Weights of a small image classifier: held-out accuracy 100%.
Rows from block 6, named by matrix and row number. Each number is 128 + 24 x the weight over its row's rms, rounded and kept within 0 to 255. All counts start at 0. Numbers have three digits each. After the name is the row's rms in percent of the matrix's.
# convs0: reduce pointwise conv (model.blocks.6.convs.0.weight, 144x96x1x1), inputs 0-47
convs0.2 103:156104145124124099152102102126142117142114180136134128085138095094102092119124155161121130127177132130099139097094096109148135115141097107136133
convs0.3 095:096110085127115126104133138120141120102117121121115105120171086116067167133104100149173133166100183134129144152153179132124117148144108120162097
convs0.4 104:109121140100133124125112130139149154128104126103125138087100207079132107134165126112123127101181114135136106148144163135158159162133154095160091
convs0.5 097:124126101144131092104144111138129128123172117131121110093133088155145085131093102122076134118136115077122146158133154094127099119109132118147164
convs0.6 091:119141117210122161154122141117115161102157172116119134151166148108149119082117150156169086117110125160119126138142138157099082102159113096114168
convs0.7 107:095084159126127125167070152120092092112188127156138107140139133121106120123100086105128149135146139085129140119142128109147131134125121130153164
convs0.8 088:182147135089120128153141144143132171110136129131111093111138138152133182163124133156156097110127109158128151132093134094117133131094103125138102
convs0.9 115:100124122107121108139148099138119126145139093116166129126126159126068171119112165119120133107169150179108116139104122134105119093126122118113143
convs0.10 076:111132131135167156084140130124164114143129155117093157167156165120174134119113120127152118142098162152141126189102157111125123128117093137134149
convs0.11 098:109109146122138166117127143118156118103130143194127152165196121141154087103117113120131102136166120150145142122134123146116141108123144127143120
convs0.12 122:126109121126159166123157151083091147128134124128140117105170100097142126126143135145133109151117105137118132113172128109092075123107152115103095
convs0.13 103:131148106130161090152153130164100098143137146090111107132176140134126157143142145138192132138134105121149099104105153178139120135099118147153109
convs0.14 099:158124094152117161131143125135089152149098104139101112139135125150122147094128136163115081100106124130137129137133135117147103134113092163071120
convs0.15 096:113136066097098102129154088134120090171094128116125140142114119142114094125103140135117110180127157115130086090170144117116154128116134153131136
convs0.16 101:153154074099128118125130123103127093128130158102116150143117130127107169090106118117133117130124130130170128117090142118165151146158127131135132
convs0.17 105:095111114116186158127148125087147124137158158095142102105146128101089079106153121138060139134140137156112091127128117185112121105107133148092137
convs0.18 093:120118135144144156106100186102090165095143140148103161136135129162091129084165172120118126139154097129095100141120129139124102115165140135095143
convs0.19 105:155077119129141143110154083111101112102138070116143108117135123133146107131165115182132134150107078131140117131150156162147099131098114115138131
convs0.20 106:114122131145125134096131078115166140104134158112085157123118110133116097129087092179128096095175159150155110117156126102103142130132134124142090
convs0.21 093:103162116124106119133130164187125097156122129155087093106174152129142135110186137167120099149095153122151145134084143156094140103159100108157130
convs0.22 100:114141101116143118124105131103145126112131112106124143163149142151140156145120143149149153128113195098124086116145155133086134144116146117114111
convs0.23 096:144135092097104131122125129094149161092122117169129094095116100159123138098145100108112105116155119129106104108138129169160125153121114128185122
convs0.24 101:117126132125180137138166124133108102110099166123129064108100108101063159124172094156131141166133134154118118118127179140113130103146139158090128
convs0.25 120:173150138104134129096115093127154108089102151149109159152123178127125163128114124160109120093174125136132093115138101147123115095118087095138113
convs0.26 093:152144167179110181111101107141138171136143118108097098088111106088140124128155128147121146113129136134093125163127136131187114124129113121089105
convs0.27 109:113149128174133089123121149135101129120138118108088096160119115130167116123170125128144105093146086158132149098151148115189121153132101119160148
convs0.28 108:146089115171130136087135150128145130138161142093088145098160178099128106049146113106114148129122117134113159143106129131128125145141127106135152
convs0.29 086:153096116190135160127111131090093202131124123121159121085109103132096131153098088119119157105087162114096117117096136162145134117096137108155087
convs0.30 108:170086127134128118118125139160122134168104125081132119105127097125122120089119109077123092133131102098122144101168115062122137126143105169144131
convs0.31 089:162145096117144101170107122110140139084140130118154127132135114083111162142144110116106100123114142115149109133124176093173148090111121152151117
convs0.32 092:145149111146141123130096133113159183153150100088147122157133094147097128118123177167150070132104111127073117095145165154177130098084132136147146
convs0.33 103:135108091144144128144115111135118112092124120128159133167115125104125144155155162126098129156103148157152138112159149171108176138101175135105167
convs0.34 086:145100124090150121117129103125122116157131122143137121119155150109128109104138117159126144130116115120099104109171124168129095118129148094119145
convs0.35 122:152132108140170097106138099146137115141109121134138098113088121133132136173140132098120116132123131134137110078118166178151102118126152082135123
convs0.36 113:137146149145118121116137169140125138128146143154124164131079126135119109117125137114166144108123140120140110124119138132177134134128121133165153
convs0.37 100:126110138146138131151121128168168106131073102079120121124100136141120157132146124108095139165108171108104136120099165146094127163119138120105116
convs0.38 105:129168072124167135129132110171133135129160138134159105068143101121141136122167116140151156105166107159164124096129098111115149139141159171134173
convs0.39 106:100148102128145142178120150115092111113120153124111096091155086110128104141129155094110136136126140125108131124153128125113119139158095075172159
convs0.40 092:128137146101132115164127128165140132140115179151135105147117124164129061183109116095104103108124180110088122109124114119158138129126130084138099
convs0.41 100:084140128139144170122143126127109114132109111141120090138137096081150107129091173106195128119107149136172146166130147094150124124200127139135120
convs0.42 097:139121154131192145092142121135152115122189087163137104135075165118185125172179121125121088135141129138123139126100106134173110095142122137172134
convs0.43 094:089095107109132142084103136096168158164147153126127153124121122108121137109149171128185121172128111161155149178139150117138166173123070120148145
convs0.44 092:091117144148135154161116129141160160130152128105102186138135143143120104121144124153150108124166108094118079139132122097109150183134124127148108
convs0.45 102:133115138109144146128102128112188093050168138117096115151061124093097129142124133134128111117183134159125134138168117118134127151081138147112139
convs0.46 096:129141150143131167171144153124148148121112185163117089153131102153152158125125141134120107093139122120116152109129141133104142115082110125196108
convs0.47 087:146133075117124151139150131116153154169144097127118110135101106109132111164149123140148121155124104172164121178134106106125119132136157125107117
convs0.48 121:138117194125142147135129105125141110127125155142119113142118094128142093135120129095130151139098149175114105124113136148139134117135151131136162
convs0.49 086:136094127157133133102141180147144109105117125117076130171076106148117114164101169135151121130136118119085139151161117112138126166104158133098116
convs0.50 100:161110151101170103125110142121100122131140173108130122122144130172120114136113136094128149140135186103113099131129117091158127112130126150142120
convs0.51 099:138104166090192161143154131149123129134171104102150121093101117116187110128134123120102134115137139157179124113106083158152143114144092201143121
convs0.52 109:134152132144136172120139202144131141142100146106162146111096146139093135120127140122143133130121116109117137097119115110121176130146149145111110
convs0.53 103:109112124132133123125112189106156106142088126086124144142109145173126153140134084130102128157140082157101139133158109127094115125144100125181142
convs0.54 090:145131138108117171109134136147162170188139122111097159145093108117133094095128146090179104114109089156103113183141105119134162150117094112141139
convs0.55 103:125145106137092155143140079116124137110093131093143165132114092153148149119149152142142152085127131149114080123112116106093151133118107111204161
convs0.56 100:114132127127131127093135138132124167133135134114105143065115076124149122137143143083168121112102143117126126166089117114127140142164150115156101
convs0.57 090:125149104111105164103165126134144110157150137111136138149140083113107165073125149123144164181109168144144100164100179136172086124125136102099128
convs0.58 120:153108109134127085125114119139117117131147163148094134123095159124103124100129119104173130071143121122130112134113128103126099101120097133123102
convs0.59 083:157092146110114096133118151150113114145172138157107133125107150079116125080130117118111117120089126100099125141123109113131090103099153135152142
convs0.60 069:112152134131145118103125133127116085127144086121093068145171124111190167110105143141111076122124118118157133128111166093108144152160149087107149
convs0.61 095:139110157083122134177093140118111099120166149135128101120138138113119150155160140114144071088156147164130133096113124134138127146105125085079140
convs0.62 100:094126135129123141127177127171098106123140092141164103169141150116096129128179123116078148179125164101125086104116144161141104118161123097111139
convs0.63 108:111109134121137143073122124127112168148118123129170136131150114087138110114139178131147110152189121132058107109135153112126123146122168114134087
convs0.64 100:128180143073133129114109149125173096140110132114118094113125125149098128091150118108139127112104171146171079177114097114090127105125146119123143
convs0.65 112:134095133124087147104135116091126093165142110115124128104108121091123148117085127105133132125198095137137130137124135097162133073151140118096135
convs0.66 100:126186112109094157081119119106120168180146162121140137137122109128116136088152144094168106174158119112093144151101141115156116182137132103120114
convs0.67 108:141156119093187163130156141154124134099132179154140103087126165131113131132174093103154169124116183133093118108153124104125135110124090149145110
convs0.68 114:136132141106137103110100160082119128117110165123125163146110168163107108142117174145124114079201122160121149110162137139146112090135116116136115
convs0.69 109:154137148149132127101099115114102194163157147133117175144104124139126117138134127100132131167094124100142134119177147158105121132104104122087151
convs0.70 104:141138127115194127125146130144111084139100116135172094153192144114104143109139102126150123180152111116096111137135144141124120135101127135129115
convs0.71 093:091115088137147083113115127139116120134175093135113083136109122116135151067101157195150121143105113108166142151097138085161136118130107121094143
convs0.72 116:104144140154144149083149115150149101142167159122135113117143154115181170155134116135168112128163088116143153113117141163134151126162119157145114
convs0.73 111:146129158116107146135121160098141105144105077138149132138119164166157113112108127118122141140161138111114121125163131159168128135119127135113104
convs0.74 092:132151119100111075094132142098130120180136118116120146140129123143095164145133110157118104157144118150118109142138125148121164091139123114113093
convs0.75 094:116154124140118135121089144127148115140123131103128134145129128106127108128092121091127125166111154142114144119122171145103137137139132102144121
convs0.76 098:147117136096104135139145130111113114124080155122065134119127087146147141163152157141115168134147159110110115115099135096140105163108122127154126
convs0.77 089:117154146115097125119120157126118138168141118137105097134125096117121128167113150090110146171091197101172106131144152132121127111104145103140129
convs0.78 096:117129157130096117118166121145148138124102139116153125108128121106155155120162120137161187133120123088142118185141104114134113131120128122093196
convs0.79 076:122122093111100134180119149105132081105165088127141117158107156100129144086116119158133134136107099164151126138126143111123138116099163108072132
convs0.80 120:146158120109122087120100093157144132165097074096111175145101090122144113137121067109130157146142142093105138108143138175129172110106141150134156
convs0.81 086:115172103159085147129112142112163171143139084105153154150084160121116145167155146082137117099143135140147127144114124096135145153178127100099138
convs0.82 078:170088113126126103105129099137137098119116174124103167133125112139106090079157099133116156165211121133091128119139144124113143115146142106146112
convs0.83 097:119148128121146125129106154093121145162110141062088085079169115116118142073107116169128125151115154109144132094130120117139127131129075097121154
convs0.84 085:150155145122139111159149123151100104112106155142112118151121114113132148169072134140125123108163113088113084111192145170123121129113130073121134
convs0.85 109:142130172064130122165099150129122101136118098119122107132140080179118137155133133127103130078146115109138141122181143104099107122103157107125177
convs0.86 092:097155114131143175116139119101116167147101112167117136191119135103149117132136120149117085136160108130150106141110144144124079107149150127163124
convs0.87 099:168145122127114081148128130098154109145151113185086162147134112136100168121166126153147157116163142087145152141132115095114096090133111113135122
convs0.88 089:121122131133084121134139135156130131088140126131104124159117136091136085172080159117113141209141159129125091116122133129086106112111160160131129
convs0.89 100:146126129161140103121158102134118117153125153109204120115128167137179098131105136150113096130107100139135114126162104131159156135131142138121100
convs0.90 093:140132157072125132162115129096152100084117145091149116139131155170141117119090161113110125148142149124130134127142176126144110130100149138125106
convs0.91 098:199156152132115122147102158140133149121116094096104152101130130130110140120118124099151112155120143117119136163106124103133095078131115117114141
convs0.92 106:166173133140128123156133105142114111152125090156137126104155109132102127159132105104144135134143138127120171166169140125117143105131129145154110
convs0.93 102:120127099122134122150113114100146124124115137101101111134158106135108157097163126138081110157131100143148137147074151058105126131113113144117123
convs0.94 098:148127151135140088168120131124113089109114147147115125107095097127123131190108121120124116122124129085145125117150115097137129140122092127144098
convs0.95 085:119165166102167134111112186138093131098069127128091125110123131120152151129119128121129105133102141112178167102075127113113097137129087119133140
convs0.96 109:118177131125169109111157083153134140133158127132106168144132144116129101111087122108098112135154166128125145164116148097119126141101123190115116
convs0.97 098:101138162129101127146148137145139123129159071142140168151151193125124127133115129117169106153104127116150100160170122112112135145135137105128149
convs0.98 097:107099184177147152105102103110178113113106125091146134134137108117126109155126102092116113151162120119131122122144161149113133165093135117128111
convs0.99 097:158111160128119121138120121089134118140123091091161128110100149141089124140122129160122117121134110117135127137111115110144185138120129138166128
convs0.100 100:159126140100133101126094138115138142125103111122118200104128126102111154121133140143134117131162097115117131125126121088121123130172133076166104
convs0.101 107:090168168104151149139138121150141148075124120086155085100071168121103158138185091099143134121135133113131114104138155151113114154122122134118153
convs0.102 096:091114121140116097143160141176149132170177130175117113087142144133147139135150114146156136112133158119109127142100153185133142080138107149165121
convs0.103 097:136133153106096129114118156152153130094106110130134145179126154123141155121127136155185078165103180130152135175134140104080116117092130116142152
convs0.104 092:119152109112104118125134148136133109134101098086183109125078131170138142128103075069118137138126129126146146133139116140099119127120149144136141
convs0.105 088:111139135137124108134138152183149125151097148149100118101143135132126126151163126143142099122157129118119083101134141141124117088113122188199097
convs0.106 106:143103174176131134129112156115111131159158140115155114108132148155144112173143071150133110148109114117118153127180143137107127145131143120141112
convs0.107 104:135109158109146152158125160118135132114118142127115099108167136125143102131195173103132176131123128143165102109104078133121153131125128179083116
convs0.108 119:113129133098129121135093142113125117088158140140120207134133157134143161117141124105155168103137155112108116097121126098122128129101136145145092
convs0.109 085:132127136126151163099149143085137147123178098169136132126103124114126100111087146090124138164184177156158141139104118140119137143116082133087150
convs0.110 107:161124120147108191138139155093146151114167094125133131103112186160132146114148092161136097111145121121152084109086152121090122133157105114122114
convs0.111 101:117139147099154110126195155111140142155145078137120116122143129123130143143173132121072134137131104108102141054147151154115126100149121122088142
convs0.112 089:118124095140127095143129135112147144121162148103101140164153104118142111113108156149102129150179143155145119149125147161150139161117121145143112
convs0.113 101:093081059120090097133144136138116110157181121125171173120152115139117141122113104125169125107159135127129105125126116179130118138118110119117107
convs0.114 118:160126139109151167127121168169116141094148134061144169132146169177146119146145149139130141122119132127127094089128121127115160127132149142124122
convs0.115 113:112146121159118106139156113130105121150127129128086108132118129148119142137146113141156098123118147153157057117082115159133138124111133143116076
convs0.116 120:138102116140134088179080123117137136122134124151167096128156158148130116189141172122156132113102148149157139116153140157120152116089151141108088
convs0.117 087:155149135131111148133084169118099125096147170113116170130137082089108138109151129109111139131086143123162095126120096129119142154129092102110125
convs0.118 098:129103078139086176135131134128149164130137115146172112094145111125128107140138059125146095146107157126126138102140128173098164145098184167158086
convs0.119 105:137131088095131147144084132136112152124124084119108116156182128144106099150142090114142132105103141167155104132160145122125141153086120152117158
convs0.120 085:161111132103187126111096095164118127129110128129127108133138129137154130093174133198101095140128099126128108184136129162162146131129139180138139
convs0.121 108:154152160117126123110132126140169130137108118063098107122125120093136157139092125169158117145134168151058148131112186102127152136143084141114106